A small self-supervised audio encoder (BEST-RQ), trained from scratch.
Model: 1.65M parameters, log mel input, arch quartznet, norm batchnorm, activation relu, depths [4, 9, 4], widths [192, 192, 192].
Rows from block 13, named by matrix and row number. Each number is 128 + 32 x the weight over its row's rms, rounded and kept within 0 to 255. All counts start at 0. After the name is the row's rms in percent of the matrix's.
# short0: shortcut pointwise conv, stride 2 (model.blocks.13.short.0.weight, 192x192x1), inputs 96-191
short0.50 089 [165 144 164  90 132  90  76  83  70  73  81 121 175  82 103 211 119 132 136 115 174 117 141 112 153 123 106 156 133 106  75 118 118 215 125 114 127 140 122 134  73 108 101 174 149 159  75 142 162  69 148  94 160  84 140 111 116 127 141 114 170 155 124 123 144 151 126  85 108 120 124  83  83 135 128 140 104 108  85 183 102  67 146 144 139 112 119 157 145 117 120  90 124 148 112 129]
short0.51 097 [166 121  80 103 172  89 155 178 107 121 103 158  77 109 134 165  81  99 122 133 110 160  92 107 150 122 163 116  62 118 118  66 145  97 156  82 124  82 181 188 174 155 143 116 171 159 143 156 150  81  55 119 196 178 127 137 159 130  76 164  69 134  84 166 157 107 119 161 127  99 138 128 168 118 117 139 128 103 165 130 199 148 135 143 153 129 123 145 158  64 108 136 141 167 155 113]
short0.52 097 [153  94 152 178 146 169  94  59 112  85  55 148 133 133 107 138 112 140  16  81 162 133 135 100  85  86 126 120  90 156  84 139  98 138 115 135 112 105 144  96  86 150 156 168 123 117 165 153 116 141 103 127 161 140 129 129 138 142 134 124 105  49 107 134 106  80 127 194 138 149 153 144 176 143 177  79 127 170 115 159 159 161 122 137 134 113 111 193 131 112 131 148 104 140  89 159]
short0.53 093 [ 93 136 172 134 138 186 142  99 157 185  90 116 147 135 103  81 153 104 112 128  93 136 141 178 109 141 123 130 144 123 148 212 105 114 107 204  97 131 108 126  91 143  79  75  94 104 148 109 117 150 105 125  96 166 114 168 117 115 128  59 137 128 141  66 148 146  96 126 129 103  92 196 115 112 126  73 146 169 140 149 113 101 150  84  97 160 132 174 129 145 127 112 147  77 101  97]
short0.54 106 [ 85 199  92 111 139  71 117 144 102 122 127 129  99 131 154 120 153  75 166 166 171 138 110 109 153  93 140 145 144 174 150 111 206  94 171 103 118  98 118 143 197  97 139 130 142 132 145 121 152  97  66 165 226 105 145 147 132 124 103 113  73 113 104  91 244 125 100 159 127 131  86 160 153 141  63 172 136 133 119 147 148 141 114 150 101 171 123  94  72  81 156 168 124 161 165 127]
short0.55 100 [150 122 166 127 143 130  81 164 100 130  96  98 120 148  94  58  98  68 176 166  97 100 133 141 166 132 103 105 122 118  88 159 113 111 142  98 194  55 136 151 134 128 163 136 182 130 100 115 142 177  94 119 109 128 105 196 122 122 142 119 148 102 150 125 119  98  89 124  90  86  76 145 165 180 148 117 158 102  84  95 160 147 122 132 134  69  74 126  98 109 180 210 141 122  60  96]
short0.56 101 [ 73 109 144 125 137 188 114  60 117 162 117 165 105 106 111  94  98  84 117 141  78 178 137 177  87 125 141  96 115 110 138 158 128 102  87 216  78 125 150 141 154 158 172  45 150 126 147 106 135 154 113 135 111  93 131 156 140 131 105 171  87 125 108 120 152  91 106 174 175 121 128 199 176 173 166  88 134 177 147 114 113 135  93 134 104 155 160 181  96  98 105  94 124  97 159 119]
short0.57 097 [131 118 107 132 140 124 152 150 163 113  86 129 120 153 162 143 133 132 150 130 210 153 137  72 137 128  97 139 113 165 145  56 114 134 161  90 108  89 150  76 115 165 129 185  82 154 149 105 112  85 125 145 185 161 112  54  98 145 128 156  79  98  72 128 196  62 129 158 136 150  87 129 161 143 122 123  84  83 123 167 186 189 157 146 141 120 114 188 157  96  80 168 118 140 104 203]
short0.58 097 [ 58  77 112 168 106  99  77 141 164 149 255 116 158 137 116 120 137  97 122 173 153  81 172 118 159 134 137 111  93 146 154  99  99  83 114 107 148  92 146 134 153 115 127 150 137 147 155  91 175  97 119 146 169 165 132 123 121 203 163 122 126 106 103  73  17 124 236  91 144 102 145 138 140 108 146 137 121 126 198 104 175 129 134  98 102 169 138  92 102 136 154 154 146 120 224 127]
short0.59 107 [144 124  84  88 107 109  58 127  87 136  99 108 158  90  98 148 113 192 152 104 117 125 108 180 150 113 130  98 118 128 128 120  85 109 125 124 111 124 132 103 120  53  72 102 113 149  97 135 149 135 147 123 112 126 147 184 148  96  81  99 128 178  72 166 128 236 126 173 120 112  89 206 129 122 135 134 153  97 156  74 130  72 106  84 175 130 146 137  90  96 130 130 134  70 140 109]
short0.60 107 [ 94  74 124 150 158 171 147 117  95 139  76 155  57 150 115 149  40 133 163 150 162 144 127 179  99 137  72 128  87 128 152 168 151 123 136 152 111 115 130  89 112 137 211 115 124  47 143 138  88 135 115 104 144 138  99 119 119  92  98 148  37 102 121 135  86 187 108 149 170 141 141 149 110 154  80  97  85 179 122 161 177 132 149 127 130 186 139 106 138 158 123 117 108 107  68  90]
short0.61 095 [135 163 164 145  71 129  62 168 136 124 106 136 170 137 184 114 133 112 137  60 125  83 171 137 136 149 174 145 130 125  96  94  85 115 163  81 109 159 170 141 124  33  50 192  90 137 149 148 117 144 152 133 144 132 195 130 157 131 135  89 104 112 136 111 158 141 120 183  64 110 109 129  84  43  91 164  75 148  90 135 119  93 181 109 167 109 104 103 133 149 186 181 162  99  79  93]
short0.62 108 [178 127 147 188 126 156  70 119  78 145  62 107 147  85 116 135 123 156  74 152 134 161 112 173 159 144 136 138 131 101 120  93 140 151 138 188 175 120 140 147 114 104 178 138  95 123 111 107 134 128  88 130 152 154  90 176 131  95 134 136  77 103 108 154 131 219 147 177 149 150 148 173 141 154  77 147 149 148 108 188 124 155  99  95 110 159  76 167 131  95  95 114 187 151  77 145]
short0.63 108 [129 150 160 166 105 177  81  95 116 124 123 158 146  93  94 101 187 144 110  81 111 126 105 130  96 155  97 122 140  27 118 171 106 149  90 125 105 138  98 162 121 107 135 138 150  89  93 118 154 122  53 136 115 127 120 168 141 160  80 135 160 118 142 108 138 151  81 181 114 154 104 140 115 105  94 113 147 159 113 175 132  65 166 117 255 130  81  92 126 202 128 136 115 137 109 103]
short0.64 097 [160 131 157 136 173 138  64  53 139 143 142 125 150 113 104 126 138 173  86  88  98 119 159 121 135 125 112 120 112 100 113 152 192  94  63 150 117 153  91 159 147 150 203  98 164 128  88 148 166 145  59 165 133  93 121 194 112 132 102 100 183  81 168 142 116 154 126 109 115 129 171 164 180  64 102 134 159 178 122  74 170 132 110 175 106 146 137 150  35  74 111  81 122 175 111 158]
short0.65 102 [ 95  96 109 146 116  86 161 173  99 133  54 133  98 112 108 123 131  69 134 127 144 105 135 137 180 145  70 170 116 115 221 140 148 137 155 121 185  58 112 146 170  99 146 173  97 139 143 106 120 125  45 117 156 191 113 166 108  63 151 132  92  95 129 117 128  95 127 155 126 130 149 101 133  85 164 148 133 117 111 123  88 136 133 144 182 165 106 119 109 153 119 191 167  94 171 127]
short0.66 124 [ 91 178 134  99 168 136 182 154 118 120 140 134 115 181 139 176 133  94 153 133 123 217  86  76 154  77 114 136  94 164 119 113 110 105 122 109 119  85 124  53 155 131 121 126 146 112 118 217 104 134 154  63 175 151 160 135 163 125  31 124  96 196 170 182   0 143 113 120 142 112 160 147  89 121 113 134 124 105 194 166 109 132 159 111  91  89 133 112 172 111 110 104 132 123 192 138]
short0.67 102 [121 147  60  82 155 109 132 133 126 123 111 125 153  85 183 143 138  95  96  86 163 149 135 125 163  85 147 148 125  99 146 139 111 108 109 131 109  78 151 110 145 115 138 158 151  98 186 162 140 105  57 155 129 209 191 187 146  90  82 134  48 102  53 110 187  86 126 178 130  81 124 130 158  95  72 178 103 138 107 162 180 133 117 125 109 119 136 124 164  73 165 125  73 179 136  87]
short0.68 097 [119 144 170  92 102 111 136 122 117 153  74 119 137 103 121 141  86  73 113 133 118 215  64 149 103 148  54 119 118 123 174 138  89 129 152 159  77  74 133 117 156 120 129 121 125  99 121 145 179 151 103 115 112 134 131 149 101  90 114 149 120  99 140 136  91  75  66 169 122  81 138 139 139 170 127  99 112  93 146 144 162 140  84 132 127 109 151 116 119 140 140 112 104 156  98  90]
short0.69 096 [102 116 131 100 102 113 114 162 123  85  78 208 125 175 196 116 117 139 130  43 127 137 138  80  90 149 134 114 113 117 136 174  97 128 136  95  97 114 115 154 141 120  91 127 139  99 146 139 107 146  75 124 158 134 182 103 178 163 112 146 127 110 116 139 158  80 163 125  99 138 140 129 109 108 144  61  96 187 153  92 122  66 102  89 128 131 137 101 155 108 162 141 115 125 145 111]
short0.70 107 [134 138  93  87 176 123 146 131 126 127 128 111  59 122 140 131 107 105 145 116 126 186 112 117 145 107 123  93 110 169 148  99 146  78 111 107 114 156 163 112 185 124 121  87 126 119 146 182 161 176  31 177  76 115 131 167 122 101  46 158  62  91 107 138 160 104 164 156 114 141 117 175 188 143  82 105 148 115 193 138 124 152 120 176 100 136 156 161 137  47 134 163 123 149 218 131]
short0.71 099 [151  92 138  87 124  97  96 137  99 150  75  71 162 150 106 153 166 165 136 181 140 113 109  84 127 136 113 166 160 144 159  91 163 158 149  65 203 155 144 121  99 108  85 199 156 192 141 113 103  73 116 152  69 135  92 159  99 151 153 130 103 142 142 147 227 139  96  77  85 130  96 168 127 191  92 147 184 119  93 116 178 153 166 127 154 129 122 159  97  93 124 198  85 104  52 103]
short0.72 094 [100 113 148 121 134 120 141 108  57 155 115 149 196 116  84 151 188 127 107 103 157 146 108 108 114 127 166 165 136 176  90  71 127 197 167 103 130  89 192 139  96 154 148 135 191 117 184 125 157 110 120 135 204 143  62 108 106 135 139 156 105 110 158 152 181  96  86 125  95 201 132 149 175 170 139 125 151  43 180 165 132 187 186 119 110 150 135 173  94  78  60 154 156 118 121 121]
short0.73 094 [115 169 147  73 162 204 108 122 156 139  85 118 135 130 140 101 177 123 152  96  91 159 114 166 130 139 116 164 162 147 177  99 126  84 100 182 105  87 160 115 177  86 179  92 168 129  83 114 150 122  94 157 110 138 165 137  93 154 125 122 121 136 118 150 202 110 133 157 104  94 171 144 182 122 123  74 102 117  97 164 139 107  72 163 155 138 136 136 138  94 128 173 145 113 106 114]
short0.74 100 [ 99 157 115 114 120 120  97 158 133  98  83 172  86 142 117  91 152 112 165  95  82 178 132 204 125 127  87  63 181 178 117 185  79 149 141 166 117 125 139 105 118 165 140 124 178 140 158 120 120 139 144 174 116  68 141 154 127 135 132 196  70 181 135 111 138 122 114 161  94 168 136 139  96 132 179  86 132 108 124  97 133 140 173 115 132 160 105 131 138 138 128 174 170  95 100 137]
short0.75 120 [107 139  40  91 204  90 141 121 117 123 159 143 124 169 117 158 136 209 133 152 162 127  74 126 126 170 143 141 103 181 113 121 170 125 148  85 153 110 155 167 176 107 132 127 153 124 149 135 114 111  57 142 144  94 131 154 133 139  60 119 168  67 154 230 155 114  96  94 147 118 148 164 126 150  67 147 117 125 166 135 142 139 171 146 114 129 137 169 142  55 151 139 137 134 164 137]
short0.76 101 [128  79 126 150 128  75 142 187  93 117  90  99 138 155 128 106  91 105 140 178 126 190 141 132 202 109 160 200 110 123 134  78 126 124 124  88 117 110 122 138 109 131  97 103  90 162 107 115 119 127  86 110  63 188 219  87 142  83 204 107 105  81 117 141 117 127 172 147 153 140 146 112 126 139  94 124  97 154  92 160 127 133  80 111 114 141 136 166 126 109  94 143  66 108 123  85]
short0.77 104 [122 214 124 146 143 125 136  85 154 123 146  96 157 176  81 155 165 175  77 114 154  75 164 142  95 152 119 111 118 109 110 137 119 118  67 145 138 175 127 106 102 133 142 107 128 183 109 131 100 170 156 109  75 135 117 152  97 102 132 112 128 193 183 115 112 123  93  61 126 146 121 120 126 163 199 127 143 154  85 112  91 118 105 116 119 189 149 140 114 152 130  62 140 102 130 167]
short0.78 096 [ 76 133 163 149 112 140  66  58 103 150  76 158 127 146 157 114 170  74 189 195 136 146 147 121  97 150 116 127  87 112 194 151  70 113 131 170 102 108 140 162 139 125 136 123 103  96  71 133 151 161  91 101 110 186 109 117 133 154 103 111 125 103 142 151  88 189 108 119 165 144  88 126 118 178 104 111  88 155 124 114 160 107 103 129 116 166 113  95 168 129 126 146 111 100  85 153]
short0.79 106 [165 148 138 117 101 105 111 181 152 127  42 156 146 116  98 135  60  88 133  81 119 146  93 155  98  89 154 156  71 138 113 141 124 170 148 120  96 119 179 112 147 141 134 126  96  84 107 160 165 150 100 124 148 120 143 103 139 111  64 168  57 120 133 149  84  80 138 213 144 145 120 123 167  95  68 141  99 117 116 142 102 112 175 130 118 180  94 177 167 127  97 165 154  97  97 117]
short0.80 107 [ 39 131 111 134 120 156  90 143 137 159 108 127 127 124 100  99 119  96 122 155  79 114 155 126 141 139 123 163 112 187 128 159  85 135 138 221 159 100 140 155 117 144 166  84 127  87  86 147 190 167 106 106 123 197  79 128 112  97  93 117  29 101  95 129 161 152  89 158  90 122 157 137 124  79 105 101 112 167 160  89 127 144 119 116 132 147 148 172 137 150 156 137 255  88 126  82]
short0.81 107 [187  82 125 112  67 105 113 133 123 104 146 116 110  93 136 124 125  99 150 129 141  69  50 107 130 135 172 147 102 144 134  70 126 208 107  67 160  62 153  98 143 165 191 220 190  86 102 110 136 122 105 135 161  67 108  60  57 143 138 135 186 146 152  79  89  75 143 142 145 151 128 149 155 149 172 118 108  57 139 135 161 174 164  84 128 147 156 140 105 118 109 190 101 171  81  92]
short0.82 091 [162 207 173 120  71 189 166 163 122 128  76 121 149 140  72 186 172 184 125 171 134 129  95 127 139  97 139 111  96 172 108  96 112 194 129 144  73 122 123 141  90 121 149  89 146 139 141 161 164 164 101 145 150 166 118  66  77 105 135 148 119 160 132 130 132 113 167 127 102 155 149 128 176 165 142 115 140 145  72 211  96 160 111 116 128 160 165 185 146 124  79 203 100 154  62  96]
short0.83 099 [104 133 113  67 142  76 142 140 136 112  40 126 153  86 139 149  79 144  99 114 120 195  63 126 190 130  95  97  97 111 183 153 105 179  93  90 162 113 148 139 163 120 145 196 163 132 168 152 147 119  82  97 107 127 154 145 169 163  65 177 139  74  68 115 146  96  95 129 155  82 141  97 170 157 180 156  85  89 139 141 136 104 152 162 150 144 147  86 120 142 117 137  68 111 184 121]
short0.84 090 [152 120  73  81 195 121 151  69 124 112 124 151 183 107 107 143 210  74  97 125 237 160 125  74 124  98 125 134 103 125 113  79 139 120  99  98 114 106 161 100 115 108 105 196 156 147 166 154 166  62 103 135 164 175 151 101 169 182 153 113  97 107 116 113 140 113 155 124 148  92  95  97 171 158 111 138 131 132  81 153 125 150 143 144  97 130 178 153 184 117  71  76 111 163  89 118]
short0.85 109 [ 39 136  83 125 166 142 148 183 132 157 100 151 149  65 104 141 102  88 100 145 203 133 152 116 147 112  94 121 125 150 130  68 128 146 165 165 172  79 141 150 124 114 161 195 153  95 132 135 148 127 122 138 164 107 143  81 106 140  58 183  99  19 106  38 124 134 108  97 136 113 178 105 134 114 109 148 118 154 121 142 116 115 186 126  92 154 148 149 125 121 131 145 160 145  78 115]
short0.86 102 [179 175 223 111  69 168 121 124 107  68 112  85 123 164 151 185 117 171 139 109 126 128  85 157 103 125 163 108 140 120 114  86  67 151  66 122 136 154 123  94  67 130 100 146 116 141 102 173 121 153 123 105 192 165 158  94 113 119 177 110 160 136 143  90 135 112  84 114 111 102 101  90  78 142 147 167  74 140 119 197 102  85 110 160 126 111  93 142 142  87  77  92  99 161 100 120]
short0.87 091 [159  90  83 109 123 159  95 108 120 153 109 164 164 167 108 146 166 205 148 107 126 166 159 169 139 148  94 152 106 151 140 130 102 143 116 138 177  80  84 122 132  77 185 111 203 173  94 122 178 175 144  92  97 107 147 108 104 126 100 200  96 153 124 169 128 142 118 137 120 172 154 201 185 204  96 116 158  96 108 134 143  92 117  75 127 165 153 167 101 102  84 171 138  81 111 121]
short0.88 112 [146 161 125 158 136 167  39  70 127 162  70 129 185 113 117 123  96  95  81 113  90 107 123 140  91 203 185 112 117 142 136 135 109 144 127 130  92 148 175 121 119  71 121 135 126  72 140 104 170 120  96 200 100 135 114  97 118 126 123 121 113 121 165 103 131 136 104 132  99 149 118 131 212 112  90 123  94 138 100 126 160  77 163 145  91 152 104 173 147 141 129 168 141 107  84 112]
short0.89 093 [147 116 130  71  75 141  73 144  71 118  70 114 112  80 136 170  71 137 190 137 115 118 101 105 128  71 145 110 104  75  75  84 106 222 168  61 152 105 134 138 119 136  91 179 165  96 135 128 146 148  69 122 197 148 110 101 148 117 145 141 167  83  85  78  99 135 165 104 161 107  75 116 130 171 114 148 117 171  95 118  70 118 121 103 157  98 126 124 187 112 119 118 139 172  60  76]
short0.90 106 [132 111 106  89 189 146 109  37 111 126 110 135 141 113 142 144  97 143 112  92 119 130 130 154 126 129 132 104  73 100 203 150  77 114 106 123 145 106 131 127  96 133 129 144 147  79 137 123  64 129 101  83 137 176 175 186 154 152 166 115 119 122 131 164 118 173 115 130 171 138  92 123 109 131 106  92  96 190 140  91 207 110 118 132 124 100 122 131 117 127 226  79  81 123 114 117]
short0.91 096 [188 177 145 154  96  76 133  75 109 142  98 123 116 137 142 107 101 131  82 142  54 124  81 156 133 101 160 121  86 112 143 144 117  73  49 117 126 140 115 111 154 114 106  48 114  92  93 185 129 139  98 117  65 118 174 169 175 116 156 134 154  81 135 136  62 210 123 190 118 148 105  99 106  85 138 102 109 197 129 169 108 110  55 130 135 131  75 121 159 148 116 132 141 136 136 132]
short0.92 101 [124 111 179 125 123 136 121  80 158 119 134  96 147 166 152  51 127 149 121 116 177 154 211 107 121 165 126 135 131  83 134 165 164 145 121  65 134 162 100 103 121 153 145 158 106 141 137  65  73 119 161 144  65 124 111 118 106 160 196 146 143 158 129 102 133  68  99 129  98 158 140  71 131 127 146  86 161 112 110  90 143 181 201 118 109 167 117 105 147 172 114 105 115  70 172 170]
short0.93 100 [140 152 180 157 120 161 120 128 170 100 112 128 141 157 209 158 128 124  99 113 167 156 148 139  65 150 124  92 153  95 137 120 107 147  78 148  63 177  93  68 115 136 136 113 143  90  89  69 120 172  89 125  83 114  58 100  80 164 141 136 170  67 112 123 111  97 124 102 172 110 182 122 141 148 164  62 110 163 136 166 134 119 105  79 109 159 176 136 172 126  67 102 106 137 119 131]
short0.94 108 [145 101 150 116 131 133 136  98 124 139  97 135 104 139 135  75 101 100 124 114 101 135 177 161 120 125 177  96 131  91  63 165 154  55 140 113 146 139 124 129 126 143  94  94 109 120 135 133 105 174 133 112 109 101 156 165 223  65 123 120 116  93  90 143 143 143 122 158 113 137 115 104  79 136 146  72 133 210 115 118 124  72 115 131 107 128 103  81 130 136 207 125 152  92 103 124]
short0.95 098 [ 25 139 122 124 187 145  86  55  93 105  84 108 118 124 122  66 144 128 173 168 177 113  73 131 162 162 161 198 114  95 188 153 137  76 108 136 211 116 132 136 176 144 196 103 151 126 113 108 156 132 121 115 198 159 144 156 123 143  94 114 126 134 143 134  71 105  98 113 167 136  97 108 140 102 118 135 113 123 129 149 117 138 186 121 119 109 157  86  91 107  91  50  79 146  87 163]
short0.96 091 [175 122 121 108 153 118 146 132  75 128  44  93 109 147  88 115  67 131 129  86 124 132 123 173  98  87 156  80 140 124 121 129 120 134 146 116  43  85 138 127 117 172 135 132 106  78 170 129 126 139 108 114 143 134 214 177 185  88 116 189 122 144 148 142 129 165 136 189 124 125 131 100 141  73 132  94 125 160 130 134 129  82 131 134 196 165  68 119 115 115 148 113  10 142 112 114]
short0.97 104 [120 144 133  89 139  95  92 103 128 138  87 104  84 132 109 107 153 100 143 118 136 172 130 133 137 104 100 106 148  73 150 124 181 138 127 134 113 185 152 142 174 119 132 130 196 113 132 138 112  75  62 157 132  94 115 159 132 147  73 141 105 105 122  88 117 138 111 156 162 160 176 112 186 133  96 149  98 120  97  74 160 164 121 143 240 147 158 102 143 218 107 101 150 127 132 140]
short0.98 101 [ 96 165 151 192  89 148 126 148 128 150 169 140 144 106  82  99 128 142  82 154 111 131 117 208 138 110 171  98 135 110 121 140 106 164  85 120 117 131 104 128  76 110 127 143 110 138 188 109 115  94 127  91 166  71 172 149 158 123 160  96 105  94  98 141  91 188 139 132 131 118 136 124 132 151 134 191 124 124 168 180  71  49 125  92 174 139 100 132 118 181  96  89 140 129 189 122]
short0.99 106 [123  99 149 136 137  99 103  88 107 127  74 137 161 121  85 119 143 174 109 111 142 138 137 164 138 146 128 148 142 141 123 142 110 113 112 109 171 134  46 131  70 148 138 139 163 120 116 115  82 105 176 150 141 121  83 110 159 135  73 134 170 199  55  66  89 162 192 104 118 172  92 113 120 175 177 101 157  85 123 114 160 110 122  59 109 144 115 159  86 144 125 174 108  57 187 154]
short0.100 093 [115  96 167 101 163 127 122 107 140 148  46 114 228 179 107 153 200 140 140 154 138 125 133  72 149 159  90 176  86 111 165 161 170 106 103 158 155 130 141 144 104  81 102 121 150 171 161 164 102  71  81 109 112 198 100 100  76 109 118 100  62 111 123 118  81 101  89 116  69 152 154 136 179 145  69 129 154  74  70 106 157 179 108 113 104 117 167 146 177 132 123 112 194  88 109 135]
short0.101 093 [154 146  82 124 145 108 110 147 161 158 121 106 114 118  85  90 163 116 131 134  77 100 172 103 118 146 164 175 163 175 116  71 103  81 136 137 106  85 124  99 138 123 103 116 122 149 145 140 115  31  94 152 157  87 104 112  90 157 136 115  67 101 111 171 106 150 105 179  90 124 174  83 162  64 116 115 117 119  81  94 186 159 176 147 147 182 143 103 109  99 171 160 182 162  75 168]
short0.102 108 [ 97  95 122 131  45 117 119 195 110 173 178 158 134 114 106 108 137 153 163 111 138 141 161 171 116 175  85 124 191  84 183 137 146 100  93 139 188 176 121 126 160 109 101 136 104  78  78  52 101 104 124 147 147 144 158 149 136 126 135  99 133 185  66 114 133 197 122 159 118 114 117 148 111 124 165 128 149 126 120  87  85 107 102 106 114  80  99 107  95 161 175  82 146  97 186 136]
short0.103 092 [ 68 169 111 123  99 137 118 172 126 140 148 149 106  98 191  90 104 109 145 144 137 130 144 145 119 140 138 121 168 131 155 116 161  98 139 183 169 129  75 133 129 132 188 115 190  71 120  41 102 123  72 136 126 113 101 134 124 153 122 185 153  86 144  83  78  68 135 116 130 156 209 130 151 123 159 156 155 126 181  66 155 169 162  98 168 172 144 121 111  75 137 154  99 111 151 108]
short0.104 110 [134 128  92 150 143 105  95  64  91 128  83 154 166 110 105 115 178  87 159 158 168 136 103 136 107 121  74 143 127  99  97 141  87 137 140 121 166  45 108 126 135  66 120 160  96 145 159 143 105 142  70 140 191  87 113 155 156 110 141 151 193  62 121 123 147 119 110 130  77 134  91 143 124 184 115 110 113 161 133 147 105 131  92 123 180 201 100  80 106 107 133 109 109 143  84 128]
short0.105 095 [120 155 150 137 122 112  56 117 159 158 128 104 198 165  89 119 148 155 168  92 158  72 179  91 148 178 136 150 173 125 164 111 152 109  85  82 161 140 114 133 109 118 141  95  96 178  71 131 111 100 118 136 165 138 163 121  93 145 136 151 112 151 139 135 104 105 108  42 130 129 133 133 146  86 121 159 106 143  37 138 154 114 116 128  96 156 115  60  98  94 108 156  61 116  74 176]
short0.106 103 [108 162 159 116 113 212 104  89  46 122 137 110 190 167 109 152 207  85 127 152 118 128 188 123 140 124  95  97 118 115 123 168 111 156 128 132 148  77  97 136 104 117 158 139 175 100 141 148 151 131 144 147 136 136 109 187 118 141 130 150 131 198 136 111 149 113  71  29 139  92 117 115 136 199 221 119 102 118 153 117 110 151 189 103 129  98 143 120 110  81  82  84 105 149 236 132]
short0.107 108 [166 178 179 120 111 105 127  97  72 129  71  93 151 136 102 153  95  87 125 142 150  95 110 102  74 135 165 141 100 105 110  92 101 103 176 136 112 126 141 152 109 140 108  98  89  98  96 111 195 143  81 115 187 127 140 114  82 130  59 125  94 114 172 175 170 116   8 145 127 158 112 153 171 106  60  78 165  99 136 122 161 111 123 159  86 155 160 107 111 110 112 125  40 101  99 110]
short0.108 087 [123 173  91 126  96 129 100 126  78  97 142 200  71  46 109 150 130 159 166 126 151 145 113 162 110 101  95 102  89 157  90  63  86 186 196  92 151  98 182  82 129 117 177 113 117 111  99 123 179 195  90 104 140 100 122 172 106 114 111 167  89 111 107 131 128 175 199 176 123 124  86 132 126 149 121 190 108 123 133 144 102 100 125 153 148 165 110 153 167 126 132 155  72 177 201  87]
short0.109 101 [187 158 169 162 129 115 129 163 113 156  66 190 120 112 114 104  83  97 127  66 179 155 115 121  83 120 178 106 125 160  97  78 150 145 136  88 169  98 132 162 111 101 119 170 144  93 127 108  94 125 133 133 193 111 163 104 177 131 103 189 159 123 141 127 157  78 105 174 104 138  87  85 194  78 154 171 120 119 129 141 171 124 153  93 157  96  66 139 103 113 179 155 125 146 120 168]
short0.110 096 [ 90 134  78 101 124 117 161 161  82  84 124 148 107 113 119 192 106 105 166 161 135 158 167  71 138 111 128 105 140 155  98 138 132 208 209 100 168 115 155 143 110 126 119 172 124 127 122 120 137 128 142 129  67 194 109 105 140 107 117 191  36 114 102  87 174  78 136  54  93  98  94  59 131 174 149 107 116 132 127 128 109 153 172 135  89 117 136 154 195 144 119 120 144 107 182 119]
short0.111 099 [193 134  83  75 114 183  87 119 125 167 144  87  97  97 113 144 132 144 126 133  59 148 113 163 111 104 131 111 159 105 131 102 117 136 108 101 133 119 132 144 131 141  88 154 141 138 162 105 117 126 114 169 100 149 175 214 128 102 183 147 162 116 169 129 211 142 114 136 134  68  62  88 128  99 151 124 139 144 134  94 113 163 136 138 127 116  52 101  71  65 204 143 109 138 102 113]
short0.112 090 [123 111 196 153 142 205 178 102 118 146 111 156 137 167  96 106 148  50  74 113 119 154  75 200 102  67 116  71 107 163 167 147 132 113 116 146 100 137 142 116  95 152 136 105 138 135 142 118 108 171 150 143 118 104 166 161 172 114 122 141 103 159 119 139 120 196 120 161 109  96 137 150 187 104 221  90 109 135 135 162 143 154  91 130 131 145  81 141 116 149 169 161 106 116 160 143]
short0.113 120 [143 179  61 123 156  81 111 119 157 133 146 128 131 146 132 136 127 163 101 102 143 111  84 177 120 109 141 118 130 128 120  88  54 146 125 143 142 178   0 131  27 134 127 140 133 124  95 118 115 168 144 116 117 135 128 111 128 154 128 136  92 198 148 186  85 141 166 157 138 122 114 171  75 111 120  64 110  63 122 123 151 153 100  31 155 122 139 103 104 117 129 124  83  64 106 150]
short0.114 102 [ 86  89 151  66 100  88  92 131 113 116  93 138  72 132  95 119 139 124 212 153 139 161 139 117 152 164 138 189 118  89  87 109 132 152 168 137 172 129 137 147 159 125 137 129 128 114  58 122 181 139 115  99 185 121  78 124 100  99 143 144 117  94 142 116 113  76 113  84 127 152  82 147 132 155  99 117 105 119 123 149 122 123 121 122 131 122 180 147  88  86  81  99 144 122 116  84]
short0.115 105 [109 116 168 144 163 174  82  96  63 145  89 125 137 125 148 156 177 124 195  90 110  92  79 107 159 124  76 133 114 133 141 197  84 118 174  77 164 145 114  55 116  93 119 117 157 107 123 162 116 185 112 126  54 105 208 159 106 131 102 162  62  92 129 123  91 136 100 158  35 159 108 137 152 107 138 175  79 149  65 115 147 144 144 113 107 146 138 119 158 113 176 186 112 100  82 135]
short0.116 098 [146  86 152 157 173 159 117  83 100 104  62 196 171  83 109 103 112 121  68 142 148 149 108 116 144  97 113 110  99 115 103 153  75 125 147 153 109 138 151 163 108 126 143 174 141  40 132 171 170 108 116 114 151  95 104  96 164 138 103 157  76 110  81 135  95 110 105 123  98 141 181 120 133 150 147 137 101 108 129 145 155 100 129 132 122 153 145 122 167  87 102 159 165 145 124 107]
short0.117 103 [101 177 122 170  97 136 103  81 109 137 143 155 102 118 111 127 101 110 116 137 140 124 130 102 145 154  91 152 111  85  96 153 190  54 157 121 145 183 154 117 123 116 113  55  90 114  83 111 164 168  73 165 182 111 135 161 200 107  55 113 107 116 119 129 223 116  88 134 116 178  68 117  94 132 131 139  90 255 127 122 122  96  86 133 161 138  60 131 205 110 188 110 112 131 108 142]
short0.118 099 [ 98 151  67 177  70  99 116 100 101 118  75 192  95 116  85 111 170  85 163 130 123 153 146  81 128 101 144  68 146  67  86 101  87 134 164 122 155 134 120 173 153 192 158 139 164 118  65 192 136 146 127 149 147 110  82 144 144 153 121 151 119  92 119  93 107 151 180 134 131 100 114 118 123  97 135 136  80 158 111 141  88 156 134 145 138 103 126 119 179 155 154 106 104 124 116 140]
short0.119 111 [174 181 165 150  93 150 122 101 115 137 126 167  48 140 121  96  87 187 104 120 120 153 150 170 126 168 160  65 156  75 104 110 127  95 164 126 144 154  89 153  70 152 155  92 123 112  42  73 125 156  95  80 130 132  86 164 212 142 191 130 209 116 118 128 133 197 107 134 186 154 117 137  71 123 154  67 154 174 125 100 115 132  99  99 117 159  76 136 151 143 153  91  95 113  52 179]
short0.120 110 [174  94 109 147 141 106 103  53 125 121  72  76 175 120  47 110 196 137 167 109 119 137 145 120 122 114 131 146 135  65 175 125 171 109 129 159 128 170 161  81 143 106 179 103 126 176 114 136 176 128  90 111  49 154 135 144 116 112  92  94  59 122 151 148 156 157 110 154 154 170 137 133 147 112 121  85  85 205 103  66  90 148  94 149 107 143 166 165 156 111  76  80 128 111 108 154]
short0.121 096 [118  82  75 108 176 114 102 113  93  88 109 152  92  83 138 104 120 146 116 115 124 149 126 154 182 127  91 108 136 131 114 112 106  50 144  78 182 124 103 120 148 112 154 125 119 103 156 133 142  52  78  99 124 113 111 179 148 155 155  88  96 104  70 199 106 150 146 154 110 114 123 164 138 136 129 105 138 106 123  76 179 161 138 123 151  75  98 164 100 131 145 104 116 126 109 164]